{
  "translate": 0.12,
  "encoder_norm_position": "res_post",
  "decoder_width": 128,
  "epochs": 8.8,
  "adamw_weight_decay_other_params": 0
}
Rows from block 3 of the image encoder of a small image captioner, named by matrix and row number. Rows with one number belong to one neuron. Each number is 200 + 30 x the weight over its row's rms, rounded and kept within 0 to 999. All counts start at 0.
Before each neuron's rows are labels from the 100 images, of 14976, where the neuron reaches its highest value: "strongest on" is what is common among them. Only what is clearly more common there than usual is listed. The data: rendered roads seen from a driver's seat, with toy cars, trees and houses.
# fc1: MLP up (encoder.blocks.3.mlp.fc1.weight, 960x160), inputs 0-159
# fc2: MLP down (encoder.blocks.3.mlp.fc2.weight, 160x960, transposed), outputs 0-159

strongest on: pine
fc1.420,244,155,199,210,195,208,192,225,150,175,187,167,195,248,171,237,217,187,230,207,219,155,197,224,221,207,205,229,225,210,188,239,195,165,221,211,194,251,150,230,226,201,191,161,242,182,187,199,125,147,180,149,226,226,205,241,183,216,216,206,205,173,184,209,231,196,190,237,193,172,224,167,262,170,182,202,157,194,247,178,214,205,164,206,183,218,187,227,207,230,194,197,217,229,219,206,182,220,206,235,249,250,244,241,197,178,234,246,230,209,300,228,220,180,240,188,159,237,207,184,134,135,207,164,195,206,164,227,253,237,226,222,182,182,164,175,184,192,221,230,210,149,224,239,180,215,206,203,132,219,256,198,207,219,198,239,210,213,139,211
fc2.420,175,239,201,223,221,185,187,232,185,177,189,154,169,210,163,159,266,211,238,141,176,214,226,177,188,176,239,168,205,183,191,213,143,193,226,265,174,204,156,278,212,239,213,170,201,181,182,247,244,203,198,246,172,195,196,159,198,197,210,156,176,227,213,226,166,221,243,175,189,224,182,162,217,204,222,146,225,223,160,236,210,256,199,213,189,201,199,213,189,185,202,215,219,204,144,243,215,157,211,175,199,185,208,216,204,225,146,162,239,220,207,198,171,253,164,192,214,198,239,185,228,170,195,236,208,208,235,163,177,121,237,262,212,203,174,173,200,210,171,215,179,225,232,148,229,166,205,168,258,196,194,214,186,184,236,187,221,130,143,203

strongest on: lamp
fc1.167,228,178,243,187,221,158,219,216,205,202,174,181,213,192,231,239,203,196,190,212,209,150,196,199,193,199,158,197,192,210,188,191,223,168,232,171,261,229,214,188,231,181,247,217,207,229,200,177,200,182,150,207,176,217,212,225,218,182,185,237,189,146,194,230,214,228,201,253,174,171,188,172,168,214,200,213,203,199,147,130,209,226,194,273,242,202,200,175,222,178,245,248,205,246,199,224,174,215,235,192,154,222,173,220,233,289,206,160,205,255,255,236,190,283,210,182,203,256,149,197,235,216,182,237,163,201,196,227,204,232,171,207,209,217,165,184,243,150,158,260,193,178,189,217,174,176,233,192,204,214,184,210,191,240,202,212,215,265,231,277
fc2.167,219,155,214,176,267,232,212,168,163,232,173,163,193,217,156,187,203,214,191,257,206,210,180,207,233,152,244,165,215,198,168,229,177,247,237,175,165,173,196,192,219,165,233,186,195,172,180,237,221,185,257,150,161,218,124,231,176,165,247,180,215,197,174,209,208,220,209,207,175,193,205,207,174,209,171,231,257,190,234,215,180,178,174,152,224,228,139,195,186,192,209,192,251,206,223,211,216,227,155,204,232,217,203,173,220,188,156,260,167,199,173,239,143,179,241,213,236,188,239,261,177,225,178,201,227,189,189,193,174,173,208,240,212,154,218,248,199,209,236,202,158,213,216,203,195,251,197,212,143,155,195,167,183,172,227,235,162,138,194,244

strongest on: lamp
fc1.591,271,154,180,244,198,223,172,226,197,207,177,186,171,204,158,181,207,167,212,155,226,198,219,207,248,181,148,198,189,150,162,170,188,217,196,172,238,140,203,156,207,195,188,234,193,198,206,215,187,153,233,175,202,178,220,219,173,175,265,134,209,218,202,196,188,234,207,237,201,207,173,185,169,257,143,225,178,182,203,220,174,171,229,193,187,209,224,186,226,192,247,223,198,188,193,240,265,266,188,171,194,156,171,156,198,203,217,168,220,190,127,180,140,227,210,209,164,231,218,243,145,168,232,162,137,170,250,161,177,205,215,202,203,209,166,164,204,211,151,206,212,218,184,187,181,187,214,213,187,138,195,194,202,191,142,135,186,198,172,209
fc2.591,232,222,236,221,241,220,170,190,181,201,181,186,182,189,194,217,186,167,190,218,220,162,242,231,250,208,195,218,207,145,206,254,146,229,222,233,188,163,173,166,196,162,171,206,222,203,176,147,190,245,224,168,222,180,203,172,208,254,248,243,192,205,192,214,173,159,230,177,199,247,177,144,173,163,149,265,217,134,154,237,165,197,158,174,223,193,269,216,191,253,227,208,184,181,175,271,191,216,150,176,149,188,185,190,207,200,159,235,212,214,255,181,183,209,178,152,216,221,230,218,193,211,205,207,148,222,197,211,230,242,192,245,153,135,205,224,147,199,211,202,181,173,185,221,209,257,215,189,216,212,236,191,161,192,196,209,216,200,187,233

strongest on: truck
fc1.611,256,233,191,173,226,183,206,169,185,202,265,144,206,241,219,204,199,195,221,188,180,213,207,141,171,222,217,213,214,242,153,177,246,240,195,223,231,172,230,150,194,165,202,218,199,234,222,213,220,247,248,173,210,192,194,236,181,194,180,220,146,214,202,187,124,207,188,196,225,178,195,223,171,224,161,180,210,111,259,185,154,183,211,181,256,197,163,259,220,212,187,168,194,207,175,165,166,205,205,198,171,248,230,215,235,188,229,205,168,188,171,224,154,184,222,264,229,245,201,228,190,196,168,167,228,227,242,214,161,198,195,236,152,196,202,237,205,191,245,152,256,200,182,233,150,169,189,176,215,229,175,191,245,228,174,227,215,224,215,167
fc2.611,165,223,223,201,224,238,218,200,180,173,224,211,264,209,201,180,216,225,297,208,192,205,200,255,223,232,188,184,192,158,238,240,233,200,150,162,157,176,225,266,252,236,162,224,210,196,175,148,173,178,225,213,155,235,220,155,200,195,211,259,206,213,229,223,197,210,235,222,230,251,197,191,196,249,189,202,205,189,175,202,172,228,131,214,215,191,219,171,162,233,209,218,217,210,202,216,195,204,199,177,241,218,147,172,126,184,212,155,162,195,170,196,178,216,236,181,233,131,212,190,220,163,190,185,192,251,141,212,230,152,175,224,218,198,233,185,153,175,175,172,176,182,188,215,160,226,147,172,227,195,148,194,193,220,187,165,204,167,210,211

strongest on: lamp
fc1.112,201,195,171,216,207,183,199,158,201,173,155,196,181,188,192,186,144,198,205,193,231,173,157,203,206,185,271,195,145,218,220,220,221,206,212,192,218,133,210,188,255,204,227,253,173,254,245,216,197,218,168,192,202,163,163,201,212,145,153,219,220,267,240,297,194,213,202,180,180,178,199,192,172,150,205,210,149,170,203,197,230,244,155,202,220,205,226,235,187,152,204,222,179,207,195,141,222,155,180,182,211,152,182,266,222,170,147,163,181,162,192,216,182,202,180,196,258,238,191,203,200,209,190,163,217,218,212,177,204,215,201,150,193,165,144,179,197,200,193,158,228,240,215,223,190,179,231,207,184,159,207,203,141,216,160,256,161,230,210,184
fc2.112,188,193,209,210,212,231,211,178,182,179,167,237,198,230,237,201,194,207,211,178,229,204,217,208,265,243,173,221,234,136,185,171,217,201,152,159,235,241,181,200,222,190,232,191,208,210,199,212,207,171,241,160,171,244,259,179,165,199,235,146,183,207,224,215,227,196,256,185,154,200,244,221,224,161,179,148,183,222,229,168,220,206,218,213,191,218,193,192,176,196,157,185,206,204,182,136,229,205,197,203,213,223,146,181,159,185,232,217,258,255,149,194,198,210,195,178,157,233,154,205,226,157,226,182,226,211,242,224,180,186,230,139,304,174,197,182,189,200,192,254,210,229,237,211,188,126,217,186,155,227,173,235,225,168,202,167,158,170,204,176

strongest on: truck
fc1.662,188,193,231,151,180,141,200,194,168,176,198,184,183,203,212,149,162,231,217,231,151,217,238,155,186,177,200,222,214,159,216,157,199,155,243,199,211,222,172,234,220,175,183,153,242,181,223,166,195,189,197,216,149,180,238,235,143,187,196,187,261,169,141,236,213,205,210,161,182,202,199,197,163,158,234,213,156,267,182,155,145,215,230,200,198,197,205,229,199,171,202,187,213,225,173,143,165,237,203,219,183,229,244,215,202,231,153,215,219,193,166,196,194,156,235,202,177,205,157,193,203,192,253,221,208,225,238,231,201,155,176,139,189,146,201,210,231,214,219,221,230,249,202,154,211,242,117,223,196,242,165,193,205,225,166,157,187,173,217,186
fc2.662,156,205,180,263,181,219,202,170,214,223,218,213,182,221,266,197,182,197,197,256,202,126,157,202,125,146,220,196,184,241,194,172,240,188,194,204,216,154,167,183,175,173,158,205,164,215,191,231,191,195,194,192,178,212,245,195,201,191,230,168,144,224,198,220,182,209,231,248,221,202,160,230,222,187,199,198,174,221,197,201,275,226,194,256,249,173,246,198,204,204,172,167,203,235,207,243,237,149,228,221,179,191,176,240,174,166,259,146,236,177,243,234,159,227,171,176,228,156,183,214,183,193,157,235,205,231,224,229,194,194,220,140,143,189,177,139,215,207,190,220,186,200,221,185,158,195,255,208,216,227,184,187,176,206,220,207,247,227,178,172

strongest on: lamp
fc1.121,221,232,251,168,191,246,211,180,233,188,165,171,195,214,146,238,243,222,254,203,259,189,242,176,217,238,214,222,227,118,172,194,171,238,203,189,252,180,220,178,157,169,196,208,198,170,205,211,118,198,244,173,175,200,203,237,236,184,241,235,163,207,215,192,216,242,189,213,173,191,226,237,176,154,184,126,146,226,237,227,171,178,220,195,230,199,215,242,179,188,222,263,190,216,233,252,208,211,181,213,217,249,223,224,198,154,208,191,187,219,205,212,176,221,243,215,223,219,201,193,201,202,213,211,169,243,166,166,233,231,172,277,181,208,186,230,183,202,219,200,260,180,213,209,168,192,228,178,158,192,234,221,200,203,252,156,232,241,185,196
fc2.121,187,179,263,181,207,184,191,209,190,193,213,145,208,156,208,198,210,203,232,240,188,259,194,207,218,140,228,203,175,165,197,247,230,225,265,228,151,249,198,209,183,222,248,209,189,165,188,237,224,201,151,202,135,233,209,187,225,241,174,198,202,165,167,207,279,119,202,209,202,227,213,200,207,224,165,259,263,176,198,176,261,236,249,184,168,198,211,209,225,172,177,208,205,197,171,188,225,215,181,217,198,166,178,159,210,246,194,188,212,197,227,215,178,194,162,168,207,186,241,198,173,163,137,202,215,160,203,217,212,181,204,201,174,156,196,175,183,244,158,219,152,192,176,219,251,193,213,220,224,152,222,147,145,198,172,215,155,236,194,226

strongest on: truck; vehicles: two
fc1.459,206,224,221,172,251,219,198,176,164,192,240,152,169,264,186,217,225,227,198,177,176,168,190,224,246,221,205,246,165,205,229,216,255,237,199,184,169,181,198,181,205,201,204,223,167,195,235,190,198,222,201,181,192,202,260,215,190,251,168,207,211,199,211,248,222,218,216,194,221,200,175,197,190,196,239,177,207,146,243,211,137,202,200,197,227,172,180,184,216,217,226,162,125,142,231,180,204,186,235,175,135,238,207,126,218,210,166,213,221,278,185,147,187,199,177,163,194,226,164,237,206,226,156,186,238,206,254,166,203,185,211,172,199,177,219,207,144,204,159,246,238,204,217,190,156,155,186,231,165,241,225,243,206,167,260,162,201,194,178,161
fc2.459,159,182,202,184,105,191,214,221,163,207,186,185,270,224,202,196,200,206,215,203,243,214,158,198,153,194,184,168,182,172,149,157,197,216,201,273,201,182,219,214,185,209,158,270,191,208,207,190,216,223,184,230,225,221,179,153,142,165,233,198,191,209,173,223,148,205,251,179,220,228,187,164,200,236,207,212,217,246,200,202,204,234,134,204,187,193,205,193,196,188,250,247,210,257,180,169,186,265,203,158,189,200,170,193,172,175,268,185,201,171,189,212,148,200,233,255,219,182,237,191,196,217,215,235,213,194,199,273,199,163,176,254,228,182,174,235,240,218,183,185,163,188,216,163,223,201,194,170,206,251,158,169,237,225,196,166,208,227,213,153

strongest on: pine
fc1.394,202,162,197,237,279,222,228,252,159,174,185,167,182,227,177,205,185,146,223,215,237,214,185,185,216,240,131,197,224,162,183,197,219,190,245,197,219,154,220,214,233,206,190,220,206,243,202,164,167,149,227,181,241,198,213,199,163,170,197,195,197,204,147,177,141,178,207,220,190,192,204,117,186,167,197,201,187,224,206,241,152,183,163,134,230,170,241,156,222,205,207,228,229,187,156,161,200,208,177,218,182,174,198,213,266,207,240,198,200,199,135,171,201,225,220,222,176,186,159,213,199,200,242,140,142,189,164,166,160,173,188,204,155,190,177,207,241,206,211,213,169,185,168,200,165,248,211,210,190,216,211,151,186,227,206,233,181,258,148,209
fc2.394,232,215,231,221,180,189,199,208,204,248,209,200,175,186,135,177,188,251,208,213,201,137,141,236,224,173,199,178,247,154,204,210,236,170,183,194,190,208,175,196,226,167,224,197,175,228,219,175,181,162,178,151,206,200,182,181,212,158,227,230,210,174,223,258,134,248,249,237,232,196,145,172,213,176,208,214,198,253,166,226,169,196,230,190,246,175,229,216,200,151,161,219,218,149,182,250,194,120,183,183,192,204,180,227,225,229,173,198,164,186,236,210,196,236,213,166,153,192,204,204,211,217,240,210,222,240,228,145,244,240,147,227,201,187,241,221,218,161,192,193,229,177,161,172,166,185,258,177,210,197,226,266,200,177,185,211,240,224,183,232

strongest on: lamp
fc1.366,220,147,211,246,215,274,241,184,243,172,152,160,209,176,177,174,154,188,229,200,195,218,217,226,190,184,216,217,152,191,188,219,220,211,206,134,174,196,187,172,183,182,199,162,169,214,219,186,207,239,170,151,208,206,265,228,236,225,218,193,183,253,179,208,234,189,197,201,246,121,192,193,143,234,203,172,175,177,227,307,205,182,198,185,190,254,207,206,131,143,167,196,181,195,216,197,192,234,207,215,233,217,159,199,259,168,213,220,244,205,152,160,162,184,161,188,232,207,211,227,190,207,221,147,167,138,177,186,199,247,192,193,183,167,214,169,204,170,175,209,156,225,213,220,168,200,205,184,191,218,217,208,234,211,156,174,186,203,195,228
fc2.366,210,178,207,198,171,239,216,231,155,211,161,236,198,208,147,223,208,149,151,227,238,211,178,238,193,181,196,270,234,192,173,219,179,248,223,189,141,222,215,157,176,207,153,182,205,181,232,201,173,270,193,168,136,214,177,191,161,213,194,206,235,173,179,190,190,193,219,198,209,176,239,178,220,199,169,193,222,184,227,234,227,184,171,179,209,241,241,185,244,259,241,213,184,203,151,202,182,220,187,216,171,219,231,221,206,190,250,178,219,193,220,165,146,245,218,230,190,179,196,188,182,194,211,219,186,172,231,236,181,148,221,212,209,182,233,241,176,183,181,254,207,224,124,183,174,235,264,217,189,240,186,241,190,187,225,117,149,188,234,150